{
  "arch": "convnext",
  "horizontal_flip": false,
  "shared_expert": false,
  "kernel_size": 7,
  "muon_scale": "original",
  "lr": 0.014,
  "momentum": 0.85,
  "orthogonalizer": "newton_schulz_5",
  "grad_clip": 1.0,
  "epochs": 34.8,
  "lr_schedule": "cosine",
  "final_lr_fraction": 0,
  "weight_decay": 0.03,
  "adamw_weight_decay_other_params": 0
}
Rows from block 2, named by matrix and row number. Rows with one number belong to one neuron. Each number is 128 + 32 x the weight over its row's rms, rounded and kept within 0 to 255. All counts start at 0. Numbers have three digits each. After the name is the row's rms in percent of the matrix's.
# fc1: MLP up (model.blocks.2.mlp.fc1.weight, 384x96), inputs 20-39
# fc2: MLP down (model.blocks.2.mlp.fc2.weight, 96x384, transposed), outputs 20-39
fc1.117 093:139075154121150145112127112142143154107099100069139152114134
fc1.118 127:119080143126156168133147106113134084134158093115146139133169
fc1.119 009:099138127144108166144091175120169073157139151142068100123150
fc1.120 082:166170177117152122144115099102139144069084173148112086121153
fc1.121 092:154125136128129106163119148114193167136108093107117142094144
fc1.122 120:107102145150148135159153143137132139117173191176124086071110
fc1.123 105:126095111131115118125100133083194063110124128142116092124109
fc1.124 079:169139165145153125115074085105153120113097169126157034123066
fc1.125 099:102150101087082185123201144110103159103079150159140181147081
fc1.126 102:121156113112105063147069166138199116092128084100145114144122
fc1.127 108:154147086162098064101127113107183148094085134154107086170116
fc1.128 112:129180106101124105128170141134117161133137090132110099127097
fc1.129 113:075158114099077144145083139127134156170164146135156112089142
fc1.130 091:098179102093170192121103175097130137137173138091130135162202
fc1.131 062:116119118106099082105135136120189205105130131197108100134134
fc1.132 103:154130166154128086125119150156134214151130187121101108106125
fc1.133 096:158159108100093137151143118128140119111113133132203095130130
fc1.134 092:174117103131110140116161132110104134133114088159072088140101
fc1.135 110:131127138156163126140141115104118100095141149103155102108027
fc1.136 101:168101150087150142206102140087119135099108176121089140255154
fc1.137 110:154149083162073138140177192081088203069133166106126103096099
fc1.138 114:144077114108138158089124058126188122156128172137192148100154
fc1.139 097:125089083146107156095133163140138148090127131181124064127167
fc1.140 108:204047166119115134080144139103121163121121088136068156150144
fc1.141 121:098085145126135176135082158093120146161151167160123146140145
fc1.142 094:169087150136120060130093119089093118113134147122136122133160
fc1.143 096:062139134137119042120131191110103149141166154061055157161110
fc1.144 102:154168137172092103213118130092191069142121186070061114147126
fc1.145 123:142036137097166134125092124126117134102119108118089127188142
fc1.146 053:084026123122146166132078141112185146120140141119085130102093
fc1.147 036:128107145133163085099116184109101125107103133154122099223077
fc1.148 096:097100127112125117124096133097148107226193130130152145095150
fc1.149 107:200096145193167107091157136125125145127118127126105125125167
fc1.150 123:105152131102131116121131062091108111101116140148138143152107
fc1.151 115:102163118113107158130116142122158107176117125117141107131115
fc1.152 108:156093108108184148070199103143188146154165141145121153043098
fc1.153 098:084119097109237133084140159126145147123175145077128083104147
fc1.154 103:181124133088149063124132177144070142150121155129166135147113
fc1.155 107:137067140131131061103137110121128147159166231061186123060122
fc1.156 102:164137095125155131140141145162254198094147155131110107148124
fc1.157 116:108200131117114071186104173089119074096102089160132104097129
fc1.158 116:141117240126086145129128158129119114117163102085119129108169
fc1.159 118:115200164183122117141139120082180117086121169161086102155194
fc1.160 074:129173145128123139145098084141183088210168115138138136076117
fc1.161 102:106219108184114154075148097072135092149123166199152122141117
fc1.162 120:155110144111178059141035148117149110075180122097103101170144
fc1.163 103:091168112139157060150150146107119133122133188063181194152103
fc1.164 068:119143121065141125137158108136172156131129159129136097168118
fc1.165 107:156162121090180117159106151117107112165121092117104150159132
fc1.166 095:118122137119118095154145095081098149212102129175142151160188
fc1.167 119:147163125170150078120133224144139111102123120116189124144142
fc1.168 090:149071128124148197078142151110173120058105120113156190102171
fc1.169 104:144157179152142167155139108110158087088100163117116147144125
fc1.170 113:122162148134138132084151096094138168112080098160141083110134
fc1.171 113:135116152115088107169134154156131132119106183136090227125115
fc1.172 131:165095130145163157123124125136100131153140118086202130101115
fc1.173 055:143147127096144125072160106167198134168162137185129117130096
fc1.174 120:194109097091048136102155116147133144121136132085163046121131
fc1.175 024:101141138131107125087131172111116148152110127126095191145048
fc1.176 115:080128150166157107117120107153155128115166111109088130091121
fc1.177 094:074115081031154128095168108124126126088145144106091212184089
fc1.178 101:118090172186155095141127160183124142132146085118109194106097
fc1.179 111:047110083076137128143094114101142157092111197122123133146130
fc1.180 112:061124107212148134187130127108144073162157140117162113078181
fc1.181 111:098143110135155142095176187151161162169143136134190104139115
fc1.182 030:095148151122112126122123133217090216135106192169131123111164
fc1.183 128:137139096121123181118174076135085126165067209140203137129080
fc1.184 097:115168143188118131063149124076113116131120192179110121117142
fc1.185 085:161143155104083119189128122133121115130136176125138079157158
fc1.186 115:134131111105141125180177093131137151116100075138129104207108
fc1.187 110:139129105202115145144172061106128140090135160069146115136135
fc1.188 103:120119154122098088150123081102186142167150169116139117097144
fc1.189 078:144116174145070148139144150125226180142093183107081144171121
fc1.190 102:117131131121180134121168098121120151109131124141100153119088
fc1.191 089:181197155141182117160155129140139186160063102108158122107079
fc1.192 108:110074133133130123154066126088127073168102136142128145114161
fc1.193 101:114106130078115122121086093106171154155114124045213136138152
fc1.194 095:049125153131141112117156130152110109124148115096138152121142
fc1.195 032:102094160069122126125063181125103113129127109093071165092098
fc1.196 070:108166097093178123147145085092169155109155142161136137149154
fc1.197 101:162106174154157086120123154127047133174127113132119188119124
fc1.198 106:170132146132107079147121107113128148121085121151073196140100
fc1.199 110:139131140138112094090180145146118137103096151107128106104158
fc1.200 107:104094117073104140138098128139164166185157170128085048096094
fc1.201 073:140139116127101111111111099146097106138122103114136111136159
fc1.202 106:182131129134149148173170140123144126127064156090116192155058
fc1.203 022:136114148128153101052138134199100150110139108138114088137136
fc1.204 114:149170098108086157199096158109082091094141136108134097161094
fc1.205 022:146088137177102161051165101167062143109121084123130135111115
fc1.206 115:152156146171076157142129136146133126118123155163130079085113
fc1.207 110:107151147147104084160124084124098131129127155158175132080135
fc1.208 143:126151136090142101157210126080084097106130160108105119139082
fc1.209 009:108153144126144100163183070142163175118057121188180123147153
fc1.210 064:195157091183137143076175180164172142101141115156085112151148
fc1.211 054:143130113103107148132145141109094147032127081126110135164129
fc1.212 104:141130136120144110189142101138106063085128093134119102096142
fc1.213 076:176099122108120139170139168115129126118185130119153057107086
fc1.214 116:122163087138124129132149121123172152130078121121091143112175
fc1.215 109:111171117151100135176086178102092170098187179087127096047133
fc1.216 095:133066165108111177102175114101139116167141219114133121039098
fc1.217 025:147052156113132126106072121142120070082101140130121219149143
fc1.218 109:171144127126176074071144116142091113095101175058116109127119
fc1.219 119:123109149086128115140092111166141129151162157074140154131131
fc1.220 107:138168136131139145105165128118164126133139091213135176131141
fc1.221 115:086169120113194124127099092087180150146092105182169108146092
fc1.222 111:158099173141109119117133027118170151134125200113143107120122
fc1.223 122:072081140158121135114146174124131148125131109103203153088164
fc1.224 100:147164124091128107201094081165107095099138161102156096096161
fc1.225 096:067151155137180038125129085104164172161086114094152172120104
fc1.226 120:127085103087141170152145103112144054080132186165144146082139
fc1.227 116:104146117144143141136154131143222119122132135096110123122097
fc1.228 112:097111085150052081150110148131110197091135062079090144214132
fc1.229 105:115076116121139192107129143138130151097113068120195105201151
fc1.230 098:169187139141113109124107074116120094097182175210137114063119
fc1.231 103:124185111106082143113140170091115091156137036061097114178163
fc1.232 097:157148109119095116076133103167111129121184142222169097073135
fc1.233 132:141149127104115137127107077078093107211124130144170070093175
fc1.234 087:177141131104118141145111122199112123079048134117084116126129
fc1.235 100:021216116160094121120131173160097080101141146138099176124083
fc1.236 097:117139139110106090105155117139103130135152133108137120138127
fc1.237 115:184149154149187117143144090136120140140104125093133132152163
fc1.238 074:152141102148131170145085099210163126118158095110089145157117
fc1.239 108:116196131117081083153170135134207130139101098128157110126131
fc1.240 105:108160102140128101088100056155134177138069115093157096152147
fc1.241 114:125089078155140146128159110134116164139074069095078145088226
fc1.242 091:180189165127173102126201090180116131095150156191142137120141
fc1.243 131:120155107139124201112192073072142181142137084166070093098136
fc1.244 106:119112122115110134117072164114077110164153200112158156085120
fc1.245 110:162096122125162198151169129131108156180117085115140107125187
fc1.246 107:105193146095156214118120157130203149094122096121132133129074
fc1.247 083:125091123104143156095159176154201122058151132129148146094156
fc1.248 105:131118127081196177113142158151093114114105088180140157190178
fc1.249 109:166103147101085128097123131123117186048107133104150139151150
fc1.250 116:131144129128170102137141193111149128103121095134130138116196
fc1.251 113:108121127106127166138110107092185104134117044148107107128129
fc1.252 105:168100105137105120120145123130105089113099130134126122191157
fc1.253 069:126165118088106135116137124126161124148126092119169087084116
fc1.254 146:136112129099144125113113126131133119139114135128147120150133
fc1.255 081:082166155113116118105115087097137042107137126168098161164094
fc1.256 110:135114126123115161144160137136107138072147182101069142138067
fc1.257 108:104121141130041123172107180114142155127063125160143194134144
fc1.258 105:139093108134047083090177108071085103146072152105132126121164
fc1.259 105:133068119139162156112100160204151135143077070109159132118134
fc1.260 117:095104138087125144127180102041165133089130132093084073110162
fc1.261 093:165096094165145102060106199162112134141111158179149097138096
fc1.262 066:162140138149119113144135079127119140118134125141117091128124
fc1.263 086:158137147143101141117176135136155128195161150142161122092111
fc1.264 117:138104131180165086137158100097043144106126148140141156125150
fc1.265 079:089116163129179128136102142111085155076088119135102164220114
fc1.266 100:104131127065150098110068116111141121052096103046151102145102
fc1.267 113:131126181129146100112138132140143077135106109088148106072101
fc1.268 047:169119096098103142133114079143088137170132113096125096112099
fc1.269 089:127139152169122161123158098083130120147073101093116125187094
fc1.270 085:136143103152113149197122124149166111072113116095099086104142
fc1.271 028:147147151142192151139118093148135107115131121120113166168150
fc1.272 091:137190061173133140138159181189124083188084133125165151148136
fc1.273 061:095118090145193107100066120149089118149128132135122182114122
fc1.274 103:099156160181144131093127082174129086111114170131146137164179
fc1.275 122:100100149154105076140126132091080150157122155122163120130159
fc1.276 091:180131098140122088123203070127142144074096071102138116158097
fc1.277 091:108103109145095128142127166098182096099138107111121110110124
fc1.278 087:039131120091126136137143121105189088125170125141108091112124
fc1.279 042:141073126125144074121113104145197147080134072130116121150136
fc1.280 053:132123141117062141110120130177123165116141089094126083153164
fc1.281 108:145138098164121150157125169130145121156086131095144157109136
fc1.282 126:115067133160144136100134086129128151125070127036167135130126
fc1.283 090:114122117119081154095171121131157147112104139135122114146154
fc1.284 111:137107000146133106143137163089057133134148158138161108142144
fc1.285 110:047157135152113096148162147115043172087084147099146093124070
fc1.286 075:179169095114105158149139103168181129116136149105097148121147
fc1.287 122:146150102143120163126183136137120152116000104119215134158172
fc1.288 097:070126148079118165158131107159158116090156160133104100149162
fc1.289 113:137116157141197110103118089149113018163162137157173121080134
fc1.290 113:134145156090101147160125146138195197117139153186140154150126
fc1.291 111:165139138129129112195111145153145088161118113204082130104142
fc1.292 073:064119098094135080073093165178138170060056116076136155116157
fc1.293 072:189137130094155102139042108107107084114103191164146086135101
fc1.294 098:159125003123102122160187190082077139141103172155150149155127
fc1.295 116:174147149114101119109151147090138136174120072184143054131120
fc1.296 078:104123143096152081119082123117140113164121126121187079120105
fc1.297 119:093147118119108140100159115077140160145073139129148137114198
fc1.298 092:125162122096116104101126100107124152099088080119173123116112
fc1.299 093:159041115119076146096132176085124075133081104136140126086163
fc1.300 114:146059176093056116187128159139126132171150131118149031099138
fc1.301 094:119079124156111077105164158140141130137147184068069127136157
fc1.302 118:122166105208124169170154138186195172121091164112204110144171
fc1.303 081:115085145160116130102165150118215121079142201152139159143100
fc1.304 092:066113151116097105099145177156167068178178116133072103166051
fc1.305 095:136122116151154109125144149060154123146106124102165106147140
fc1.306 114:129158135164174139137128190145125142128130127124150155129188
fc1.307 116:188122113109122118143140137074137164149188134117136098131087
fc1.308 095:175182132169099136115153146166184101078072135132080151142158
fc1.309 092:165140114105079134098167085159145230147084136178111086118176
fc1.310 100:116071136104127183110201106112137147091105172197133162164200
fc1.311 066:122096163049119111152104152085103099111131167129135082122087
fc1.312 108:102158157102150095177129086113147126132106111144160103109087
fc1.313 104:138120134157070124145091137116229097085101153110179099091141
fc1.314 118:150121096178088111096166140153125129115122153089136080077184
fc1.315 084:122041106125088135085113195169120117126081135088082089094200
fc1.316 110:132102154156113115122109139123093138128130145136124152173160
fc1.317 104:215140089156106102148096147113137153170101123081141091089121
fc1.318 107:139106115147102086234115170124142107138171111137153105078164
fc1.319 093:139128110127150128167165103115125138115080184180147173140115
fc1.320 100:131160109138157162084154127093120126169102126155175177068157
fc1.321 102:146083111058153115111093109091129147138100100104121174122087
fc1.322 109:101115100113141118144137172154162106079192175149023183156097
fc1.323 102:129085126166133097114098148110153158158141106096104077192138
fc1.324 097:146124146129125142129144166114195068083092147105115203130157
fc1.325 128:138133136161105098163108157116144124162168167114114106101186
fc1.326 124:109161136144118123127135127110114132156182206154000140109126
fc1.327 114:143119148129151156155110134099137125154165162106133086120122
fc1.328 116:081130117138125088127118065157147104127103083142152154121149
fc1.329 107:144127111118124112097121132154136116075077134075184131134126
fc1.330 108:161142119114100137180160110127166057113181118099132136125146
fc1.331 090:190171179145131175189102155150148134097116146118120145171130
fc1.332 082:122129109196109119168137105118085110120151116119091100129134
fc1.333 120:186096099149114138116178149112192190153153165105124148143173
fc1.334 119:164122129143124115124180124095165174110084145137138127124137
fc1.335 112:100140017133114120146138169116102153127143129110141109124132
fc1.336 108:146133115137145129197167138184155112095128160164151178126122
fc1.337 097:132103139111103145106146150104156092160152125108152107149106
fc1.338 098:071117099088122176151154163077110097097134161146148116162137
fc1.339 078:113161106084131118166145080125172101110127149050121163123130
fc1.340 119:175133151085092126157192120129163093103084099145130155130103
fc1.341 125:124060155068154110196108122099108152105084126082126133156183
fc1.342 111:135094154082134165090106213085109065160176104067171202085145
fc1.343 090:153112125069186157106149077138136124152169130145138144201095
fc1.344 116:163130078198139168150145179152080138149174103133133188166113
fc1.345 101:158185111145116169170115128124167142164137182139172139122086
fc1.346 009:106103203137118139117127071160168155198163109172182127096129
fc1.347 121:152097142117211165178106145100103025094199144054135176112102
fc1.348 103:130161142120105182128128164136088161076158197114161084090109
fc1.349 114:096112114134122135121184126128099106080080106120116117162092
fc1.350 110:123136151132109145125138115153123114101103123111135116144096
fc1.351 124:159099128137185105141214143111118146139137132124142167201147
fc2.117 081:166107072134150119138170111152124169137101111101137163127129
fc2.118 121:097169109127141143114085109181178109092108130099171083117159
fc2.119 008:134108130188133147175093078186120187127120142174163129140153
fc2.120 097:130131127133123177073114112110134079096094125101142135123088
fc2.121 100:174108143161201073135105120056112169131156134132120135162137
fc2.122 096:159122117213138114172111084158117113139130148139134135125164
fc2.123 097:111106170191087103132100137121122117133193098090094169087164
fc2.124 074:132089081161056151136144132079125181152097193139134063123172
fc2.125 086:133084179125134145153162136097112132076099115102109165073200
fc2.126 110:084126128190161129171136046156150092141154091081115117108128
fc2.127 111:132085087163119073166068073116134069153102156097112116120100
fc2.128 112:114081115084108124095141120121108121089183131102133145100155
fc2.129 103:110120160132177152092067142143134127113132145162057072125112
fc2.130 083:150154190115118152149122092139108075158152090119066114094107
fc2.131 055:130086072138150137145070109119162141123102165097152070098143
fc2.132 109:106136086092157138177179126119156077165125104160138138138122
fc2.133 107:129085115132086169160129148067158140195119143168075116145154
fc2.134 101:105138178148121096118153147184064156129169097132019069112153
fc2.135 110:101119112131135143144118104153137133146096134097177111114161
fc2.136 093:132105193140138110094102146140114153127164167215128167132092
fc2.137 112:121196163107133121128191093163105107097124143123098112141097
fc2.138 117:054161135153159132086124120164175153062149125116134115127044
fc2.139 098:141118088134177158068144110161123130065172176131138101138185
fc2.140 094:126109038094145084114135131138129215167134081151119043124099
fc2.141 127:117173130074128143135145124144107125121120105094073188135199
fc2.142 087:112084100158106135070117149174114169121178149178071106134107
fc2.143 094:107174173124096129167182114135128114156112153076113081075080
fc2.144 110:090084157152171047138111136127155136164062195122138089107121
fc2.145 110:153122161150122094117112106208103169164098091111121113139154
fc2.146 043:156157136179164181150107166112156171144138126135131045135127
fc2.147 041:155092139131087099086138110177091190156131159139120058107107
fc2.148 094:177121176095119084151076112132078111111129162148155112185180
fc2.149 106:127082034082089152128199135145119078145098121101089114165090
fc2.150 107:147127075156146147122107087143143122113145183158163118154089
fc2.151 106:101131092135142100154121126082162135110047197145143163131171
fc2.152 110:092150100126076115116144164127168094066153082116151141038122
fc2.153 100:098144132125076100154188138175149136107109129109149049125106
fc2.154 111:125127097174133138089117133088145124129171151141049115146135
fc2.155 095:111107094115150127112181147148116160130179102149102138113155
fc2.156 086:143159082148088146123161113089158140204210148119096078138142
fc2.157 104:088095139144150143108099185139123136135129071215159102129185
fc2.158 107:139133106157118150125088109088139135097130162163140145114086
fc2.159 118:182043146164160122164113115128143171142133099110174112120120
fc2.160 084:147142122113151147126158176171098118134105117156130163127124
fc2.161 113:163150120130174150150092079120106124086170126033150103195126
fc2.162 108:117113117097157132107135111143178130098137095080168113103133
fc2.163 100:087091148067115076130125096141115143125134092121116169160117
fc2.164 072:129122097156162138130103156165143169135152136151168128081148
fc2.165 103:102142165138135092165178147148115163074129088122123068109044
fc2.166 100:161124065122117125144189090143121103088097162116187142099080
fc2.167 103:132131127131105128112115123155132130099139139091167185166145
fc2.168 096:117077137140100107112102146140173091096099127123127147105125
fc2.169 116:173200147168121091090099158107157133127115091123135088129131
fc2.170 110:129140058080104163069135086117130140134137145146148139117107
fc2.171 105:114138049146130132096130065073122126136154152081148140127156
fc2.172 110:136136119061115103146197102078176106103118102124130125071115
fc2.173 052:165119053095102188052146149141092141108182173139111132115125
fc2.174 103:133130111170104143114134143134151150201109104177090127164111
fc2.175 025:112141119100120173027123198114131112148187157108186124134140
fc2.176 101:128111119139133131142109061101214142086089112143189176107106
fc2.177 097:115134174154094100167156131109181129155127096102179123073155
fc2.178 088:128156076087114120136115097173152149174109151149131180172135
fc2.179 103:067122085132094136113116126105149093155093150152158090199149
fc2.180 101:095137128180142090083130131100192158118165158155140129088114
fc2.181 109:124120107171088182193140145146157095059096110129101105121116
fc2.182 031:120159124111182111164116145115079194186162145154166133144082
fc2.183 117:083170107095131132052154122104169121136137115094152119097118
fc2.184 107:168181177064174132136114129155149165164111176143191132166102
fc2.185 096:111139156126104128119113162160076136107125170150190150134110
fc2.186 108:156118129144128154115103042154160154118127116161100125117142
fc2.187 098:139068119134136095131145129135141122089155135084118131157134
fc2.188 117:133100095124094121116194142185121112094122180055132052094163
fc2.189 068:155144189138097129158148130118140071142107158147163143164144
fc2.190 099:175115140142092034159147107075149092166106118115112148187161
fc2.191 108:058087129143235124149077134150169185109113105152141124130127
fc2.192 099:089112052132133118089097086098152128111107093114141137144112
fc2.193 089:126115112123137088135162134122119167138169124113145058120185
fc2.194 092:104138135074101111174171113131115121136142135134113140154129
fc2.195 029:139110123177156146120131107076094133121123102060127165159186
fc2.196 080:140086126142171110103077135110118188161130180133078127114157
fc2.197 104:121106060149055166101091101174148108115083106202158106144140
fc2.198 100:093140127109131124101139138106130108117164092112152107109118
fc2.199 109:134152106096144127132079095148141123124128131170105124104118
fc2.200 098:144106138168133132113106130147158118116117128154150084167150
fc2.201 131:123111140135095142127162133135142149127130160117124110152100
fc2.202 095:148150135105164091158116138108108184173127156124170123113146
fc2.203 022:122118123126160098132097131151061130153158073168173111119121
fc2.204 113:126096130159119106059152131097119122175108093145116159163067
fc2.205 023:129138130165111097141104076095146138168131095151174134183193
fc2.206 093:141051061089099128054178127180137159120158114165151102133090
fc2.207 114:109119054152111065175107148150090159115100101021075120131159
fc2.208 136:106139198139162123062066155104138124176166182121124140130060
fc2.209 007:125100113137158160145037137107162111127095142126089119123149
fc2.210 067:100178120183129192110128103108164120201159130125055121134083
fc2.211 052:122135176157124186125098147151091147134082122181180105139145
fc2.212 118:119135178140100163073155134153092050086144087143107140112111
fc2.213 079:120077090151157139083099152120150163170095145082098189120166
fc2.214 112:072105142168209151115073160069175151114106149127134093196110
fc2.215 095:063217118103114113138126085128131149116159070166095166097131
fc2.216 101:145144121156164126093135147133129158026157093143121140109154
fc2.217 025:101104099142120130171094099109135131082129051097124143122073
fc2.218 112:107162149101078140165196116128122126123112118071131099090038
fc2.219 112:172141189167135145076112110186162114075112177148182057136115
fc2.220 126:142146178092152083103148105118082130164153092135128129134154
fc2.221 106:114104125090149142110059208139168193139100162194097122171182
fc2.222 112:140114051181102150126153128136116039084148132074109150151131
fc2.223 120:133170159135118167179147083195118140137115135144129129099122
fc2.224 102:092106132101098198129134138136083143099230141196149168089107
fc2.225 096:125094106130125079123154147148081024086148151072086138132078
fc2.226 125:091096177128108147054118119137161127144195110187136121138080
fc2.227 115:094149113117111104100156138153165139141168151123113094134089
fc2.228 101:105129142107166076077093095151115126115134074125184142088135
fc2.229 116:119120140150069093092109121126147132112175181092122174074149
fc2.230 096:161114160211108137088103080164088132086167147131085111198128
fc2.231 099:130118139174186142144130099118133083104146074119100143101113
fc2.232 096:152158141163109105152171133124070089102143125128121070116095
fc2.233 112:181128140120173135156085157139167125108091140156168143123073
fc2.234 129:142122122145077111126114099078146141116137182133166118132114
fc2.235 100:111179193086098156079100109116127092126152123111134139145071
fc2.236 096:137105131114181156101120118108141154133140125127181169118143
fc2.237 114:064187111145072124141132053119139138178152141164106156094135
fc2.238 097:120129126134135131123114154096145176163127144113147125132126
fc2.239 110:105131136141201115121110089136103093114132120095140159202134
fc2.240 118:107135126187096179147100150116181136127150109153191105086137
fc2.241 106:169132149123145134122141100128080134145152073115113119159083
fc2.242 087:162142109149149131150091111085098127204203117133144124134143
fc2.243 119:093142137077130074133163106080166167108170087133182158127096
fc2.244 092:113159121153134140143159148126130167152077099127112162140137
fc2.245 116:096158144145083107170131150073110136078115138166099125082108
fc2.246 100:065156131164089159104170110084124111155145136120155107074133
fc2.247 095:110132113130135079128119131104176164106081143159080170108143
fc2.248 101:139083068128114135172182130148076128062129143137118064160133
fc2.249 102:091119132120164131113170133177124152137142048093108045112108
fc2.250 117:174115125134098136101123106100126075114175185201134150135099
fc2.251 123:189156089132110106078177155142097120175077101134099141188114
fc2.252 106:180164172126131164156139197140153175159103173118186144176155
fc2.253 068:170072081092165142183148145108170101154128157154110131157149
fc2.254 128:132126135155171194134184084083134164170157155151142150108125
fc2.255 073:117181094101091123130128134119155090154078117097140136168123
fc2.256 102:106138114148136113161133126125110194109128109109135105157172
fc2.257 100:116134099116147111127157096064162119117084108131170087092127
fc2.258 102:097109129094158143203175158111147103085124100136135148118127
fc2.259 107:132147170099124151163134187097093144131135112092151107083190
fc2.260 128:133128134182186102157137157061134129114109106119157144122110
fc2.261 097:108111147140192095171118175115135095178124103139165140095187
fc2.262 103:106093152115073116126155151123148152106150151106164114128112
fc2.263 090:111190105082176127081204131112154173139153089138114134157187
fc2.264 106:135124101159135148134171116067139161172149190167157152144092
fc2.265 082:168106106132140129139145144159111132127169173155162089147142
fc2.266 086:142118073186121116158120072068131091171130107100121130101166
fc2.267 110:099167139125141093137113167077134146169119147134090135092146
fc2.268 060:098098145129153104107102074075158125087124149132137140082150
fc2.269 091:131132145204108123158106084151121136122143114156069126136116
fc2.270 088:184127086156140174114146063090139082113163189122127150125102
fc2.271 034:117125175145192083102086081083107210140128116168125168132105
fc2.272 096:112133152116128203114126115133146132151084138135116214130128
fc2.273 061:135119076120109120154154157075103165127081132136142136177156
fc2.274 106:130136147095150085164045183164179138156076163164145154157080
fc2.275 106:132104084068089102145101151119144071129171112122116145096137
fc2.276 083:060119067096138098133149033145097157135199095141129070090120
fc2.277 096:174076155107212096129189164109097175146156123125089138110139
fc2.278 099:186113128106149172128126059072119166126109107140092103061087
fc2.279 038:106128101112129099126108062187098149155162099074133029106114
fc2.280 049:160113113084159096144084124111124125157162125155159135134144
fc2.281 123:110075147140163125116183134143139103133053104159069127121072
fc2.282 111:141125074155085112077091136168078163138147136113134120065159
fc2.283 081:159059082140089136039121106143135102112145162092099059109096
fc2.284 118:151142222120104160132191158100108166119109150159098165175139
fc2.285 114:148106137131157083152113096124128136149104112143020167137133
fc2.286 103:109132115140200087117061150083166199132148127116126133157135
fc2.287 134:142119156162125192144086079145096149151109138133094130113100
fc2.288 103:161149131152124159136150067058158161130149192097064141136091
fc2.289 101:063159129133170126084114121070180115114174103071172165140076
fc2.290 118:178111151184182125136145105071153120100108173127139135157137
fc2.291 115:113196118128162067080190177098118135123126142140124149103176
fc2.292 067:145160141167140131147127122100140165162118094130144072192185
fc2.293 063:132090125141059138065152145090116204149094136159144105144164
fc2.294 101:145113159151099114113143160135078134054137089160140129094121
fc2.295 112:117156111146139117136113124100078157142107193169097066121108
fc2.296 075:087088080113098109106138128110140156119115099125125111159176
fc2.297 115:089098156102188070152148148120220120139155123104131125142159
fc2.298 087:101109118142109172127158104147081073108088158104161087157161
fc2.299 102:146130066101117103103194166111116071069125110112128205144092
fc2.300 109:131137148133148143105118149123141131159106103116106159124152
fc2.301 083:126155133075097123187173080136162187140153129101161122099147
fc2.302 117:145095092123143209154185160089158118145089133147063092140144
fc2.303 080:160171109124093123139160159146154098157130129102124131133113
fc2.304 089:154133144106157119113187083069183121132197128128134125124114
fc2.305 088:119131131078057109140099111138158159154131080156140101176118
fc2.306 117:164179148115219158145101100145111143194125124160088147139140
fc2.307 096:132183149173152108143034127141121162097111099131149161150149
fc2.308 106:146123088172149057171103113072166141124185182114100142112113
fc2.309 090:134149158136133150164146132045176106206187132150137133164110
fc2.310 109:099130141044143102115149138079148166073120106159156143108141
fc2.311 066:127091101158151130069141107088145153092106056131156078135146
fc2.312 106:080113136071177119118144119127119116151098125102142107113151
fc2.313 104:197148131137157134128210124131110096118128144150078098108105
fc2.314 116:168084100147118143132146111089116097098154174129130112136122
fc2.315 086:099125138104168112099116152166081181214132142074083120174100
fc2.316 091:133109125109124092077109116196129085144089141181086105117162
fc2.317 108:108131093105149166150123078101111190169125164162128166104127
fc2.318 108:113134136090092161158077115159101117178183161147176115141088
fc2.319 107:192080066128098121052201145086109096106115155123089114162138
fc2.320 101:142136164089105160178113132176134071090084134155144163170164
fc2.321 101:160105141095165163120092111115131122128158142104160070166135
fc2.322 096:147129210125128157152154115083127143146115152089126161114161
fc2.323 097:160163154155107145113162125097132129093140084099167181121207
fc2.324 106:148190143194181065139106157113103081124100122114073153123144
fc2.325 105:139155040103068138100124143095143170158167123108095101102158
fc2.326 119:133097113096118154157149136128135172128164140141162101082118
fc2.327 112:138093121148162121164074149073112155117134147116130113180137
fc2.328 122:114085152146168091175140140113099118160124227173119173166082
fc2.329 120:068081121155127133104159135126173117146120087141159144047130
fc2.330 111:103154149125142121151113149081148147102044168086054173090193
fc2.331 126:099125131163211078143149121121110138131115156130148155109112
fc2.332 100:116124103112189137095159156136112090089138129116155083171093
fc2.333 102:104136125151091142136131063131155153107121133149181194167098
fc2.334 120:093083086152168093139064169164139125135129204150161164145150
fc2.335 106:148131192093073167155161136109101113062061115133111156105148
fc2.336 113:204186145072101121132138098186076104118127137148085105134103
fc2.337 091:120117114166127129109096135163152145169141145096103119119119
fc2.338 094:133136182127171121143130113127129161155190157131182141089109
fc2.339 088:112111132127113045084095084063090131164039103141084127127141
fc2.340 119:048131097116140122171084131085139129155141162161129083102126
fc2.341 111:139126157119132144102177167128150130151100139113122164108131
fc2.342 104:178140145073100089222095133154153139117099120067140137120137
fc2.343 076:150173115138098121084110131128139154153117142111127105162146
fc2.344 112:139142107140039140097116107147079143056137126147150189184161
fc2.345 097:140097145094175120164111067124105140096078052100089058070136
fc2.346 008:132174123156146111149097156083171153128143115157066168100127
fc2.347 118:130072135150121137194099106058147092172172106123114129098079
fc2.348 089:135128131116070077108149122185131126216115108137117119113141
fc2.349 117:104053114162053139137131142164145090079063111120066071140106
fc2.350 190:128112128143117122139167146105133136140153146134119138128131
fc2.351 121:179142116175215156084080127138157098096101117119121099154105